Weights of a small class-conditioned image diffusion model.
Training: normuon at rate 0.034, 18600 steps, batches of 256.
Rows from block 2 of a small class-conditioned image diffusion model, named by matrix and row number. Rows with one number belong to one channel. Each number is 128 + 24 x the weight over its row's rms, rounded and kept within 0 to 255. All counts start at 0. Numbers have three digits each.
Before each channel's rows are labels from the 100 images, of 14848 (inputs lightly noised), where the channel reaches its highest value: "strongest on" is what is common among them; "colour at peak" is the nearest of a few named colours to the mean colour under the peak. Only what is clearly more common there than usual is listed. The data: dead-leaves pictures: piles of overlapping shapes.
# convs0: first 3x3 conv (model.enc.1.0.convs.0.weight, 128x128x3x3, standardized in use, each kernel summed), inputs 0-63
# convs1: second 3x3 conv (model.enc.1.0.convs.1.weight, 128x128x3x3, standardized in use, transposed, each kernel summed), outputs 0-63

strongest on: shaded; grey
colour at peak: grey
convs0.23:123098121116103136131125123103155099120097132120129104112128098121129126188106077128085126150111099110118116120120118127120106153117115122166128105087111172109134076141122111157071117154165144
convs1.23:134150127134133153114145122100114150116101127119124119112118119123112206135132136085124106161108134096142130182115080177152091092152106121100111158122130162140151112135151141146113136119124138

strongest on: grey
colour at peak: grey; white
convs0.107:149153136111129119130126137131148100141138208126113139146108114136147124101138112198155125126132118140113137080114130141122173145131122109085114160118129174133089107147169106116122146124135166
convs1.107:148156129087086128072147122136101157110121168117128093116136150095147136135117079087101150104135116150081129132154155165112117084133136111111131109106105089116119129131145129146117110128117088

strongest on: grey
colour at peak: white
convs0.88:146193144136143134127154116112134155128092131122117112174121134111108138157127155093140128102118138100098114100089103154114161146099143127127113123148149128094123175147117153110116148111096105
convs1.88:128136145137122143163107104148132141129102136103159097147136159122139109168064135153137145128111150109193108129134110129096123129131125108151126128141132138146144151148137100159120088125147136

strongest on: vivid
colour at peak: white
convs0.72:144126164124118111119129099120150155128136141123125127120127121126144087176119117146123109110155123134123146124096124132117100087124118113137140128157134153124098130135070158101151203107122124
convs1.72:110117134114143075089129152107138125115144105160149151104123131155120088131106139137140117121165155119156150126145117112153102157154096128157114162150104172151129130105097125126150134155147129

strongest on: cool
colour at peak: cyan
convs0.15:123111107112121117112183119119103149143128128106124124118101113121129111138135121137097149140070122143126099064172126115113070078134142133141180109137121107126128131131131109094139095115131145
convs1.15:154139109127097116113118101094127153136083114157124176120151118163116119124109142114122104139071116136115164153083094134138097069138140103116114095150136131148132131141136144143162129097151137

strongest on: warm; vivid
colour at peak: red; purple
convs0.50:120123145139113137137128122114103104142123140120122131119163121115117118115115165126156126091160106118124122107147121103133155147123142111108167162144170107130119131128096150111079147165112122
convs1.50:098098130097093120113166146101117127150122121137119152134114106154161133067107170120095128109075095129128095120143099151158127127112151135125133139096151092128130151114133074122082091129109133

strongest on: cool
colour at peak: cyan
convs0.19:114129124110097119113144115116096105122118127114113120103122110112127127136167129099136133129131103129129127109114125099120127136125130111126134162119140105117122107140138125159134255167117142
convs1.19:162142155122111143129156077131132125154132115123140137141106111139096139112140124147098186111120136130125132129151119116131134119120144124114141142093139134120123139138123135139132033135103117

strongest on: grey
colour at peak: white
convs0.100:144105163144084130144098124117102118109178188122118128126135114128132131159099128133126131141140131131115113163147140121114145173118100134111155099126133127107125143173080149135123111115123129
convs1.100:129147118107154098117120129092100132153177137171103139153133115106186119115103132101129094115115130116125077136148122138145090133122125154137115132158142102118131158088130143120152140108104123

strongest on: grey; vivid
colour at peak: black
convs0.78:160128130125143128107140099116162175135188119122105102181116117102096161060173133139115138120134128114105133118107104170107158122099132157164098136141134153109118178120147144125118158107124130
convs1.78:126123147112125109112154179102130128120142105151106159124119116144139119056103142117133112143144146132170146144102139128125126130122118137130110098145122172130152116120119134147157099144142129

strongest on: vivid
colour at peak: green
convs0.6:155160126144190154147191142146121165160110128153147142169139155136118150142135143126133142169136135125124149151162140117131103140130145144138132152134134127145167147112198145144133144086132149
convs1.6:151155108141095118140122168143141134131126130132157118130124198098133086093082144131157117098109090149111121131124134145104162161107143143094084138120181102127130116162163107176167134118112147

strongest on: shaded; warm
colour at peak: brown
convs0.0:098141125131143136134114118123117137127125119123128136123122129129102100129121115145186061052193116121124128096101130130136155184118123045045138138177120141119136118124121170121136151100109116
convs1.0:123170110159150175193178101147165107113121126086156120136114131142122178164143162104104151165053127133136137158111118143114114105131130105141130116138152117145113129134140098115110142148128076

strongest on: grey
colour at peak: grey
convs0.89:089124166140147125137150117129169132105154106123118123142125115124093114127124161102107149149100162114131107116120130156103141106116069171163121115127156132125138155107143140074120117133159117
convs1.89:131083154092135116132126129134151120154157089124131118128160094136162146129086138105166110130117162171173095102136098126114089163145133142101149120124181167087133168105136126149150135151171140

strongest on: warm
colour at peak: red
convs0.84:159145142122167118113146149118161147119138155143125133117148137130112084086157149151101104151108149101143094112106121138130096079130119156178110156125157133130078132102101131124119131152097141
convs1.84:143115137126155127139098124099184080113150095124090142167120101181145141101126164140144104149137118118190121138145103116169113120131069131153138125133139205128093120102161089117102104121190118

strongest on: vivid; flower
colour at peak: green
convs0.3:148172141137157157151126151143142197145166147146147151145150152142143125073155163171166158149146136133109125127162136136138108147133154125126118161148160136137115120158142127128147155130134136
convs1.3:148162129152111164169105110166172112087125131106152087130099156119169123120107117110116170176105147150145108127106140132101118134080157099130157120118163137107129143155172152138112152103133142

strongest on: warm
colour at peak: yellow
convs0.41:129155120154119140134111141152075121149148130156131152129108137132136140135115157129101145112111125138097124092163150079143191141125125150107123113117130121140148132091206127119100124112073089
convs1.41:140150121102113147088140121162102139101150152125102131130129099129118161156128098102099160100141068174118135157126140145152048093129088118115113156131114131096150117121158109120076111135122116

strongest on: grey; large pieces
colour at peak: white; pink
convs0.118:080154125121098125144117139130109151143130184130127140135142135137144132114101111155114124133117120142137138144160119133139156165142095101082138156117128126138130083185124120122119113129127133
convs1.118:119102103115165129140113172136139172166151127158096132169123110118172078125132167087155131109096120092155093122153120118115143112131119165142115130123159121126123093133135109136159145125152135

strongest on: grey
colour at peak: white
convs0.98:164173177123117123118123105118104144135166144112131130114124127142154165130108111138130112143107100144126120155119128097125168194128171132109141141120123112129119135145081117138099114131122186
convs1.98:128132149133132131105150124102108118111151115129130132108163119169076135103100177150124132126117090132120147164119142188137125140156102120129125173149129120147130104142103126151179132127123130

strongest on: large pieces; grey
colour at peak: grey
convs0.47:126130163104141120110130105111115136124148146114095101088124087099117127116174137162134156110139085104145129165123095116099156154104119116121155173136147106102147114175128132156145113154148175
convs1.47:159080197116084154108127138155120147110186173130081140057140091137143114126155125084129155140152108158143098096121139126142102114152143139129129111114117099094123127187135125118107091141106099

strongest on: grey; textured
colour at peak: black
convs0.70:129114110121105111116135138115189143143104164121112126135125114125110175142106150095132134102126154111099104125086110216122157112109128157159129129145142213108129145137087144126127109132133080
convs1.70:113151093139113095144132120153145093105085156117148094142132141098139122144119127153115133147152151124161125143149168096085098119068116120113126135116128172094130090153114142118165125114123160

strongest on: cool; small pieces
colour at peak: green
convs0.28:141116125123106126118137130124119104117114147127132125142104122120139098132151174146110153144138092128118130114142124103125111097137118147151113138120169089126122087168117123093140122134149136
convs1.28:136088121088102142136165147134149128192102125128122135134125109148181147110118172137127109169093122120153108157131100125180154129098105116154129165150118146173141125124113129153136154129126133

strongest on: grey
colour at peak: white
convs0.10:103147121132103132131160117122114117097103080130127122125130115121150076125129108087113130126120129120119128060118141093139097104135161139135101151114120092130143097154079124096123071105104123
convs1.10:096143133130103122128154141140109163150082099147161133142135144145120136134143191164166120124100112111110118160115126139143161152151149157099116152120147098181148107158109103132153136122138125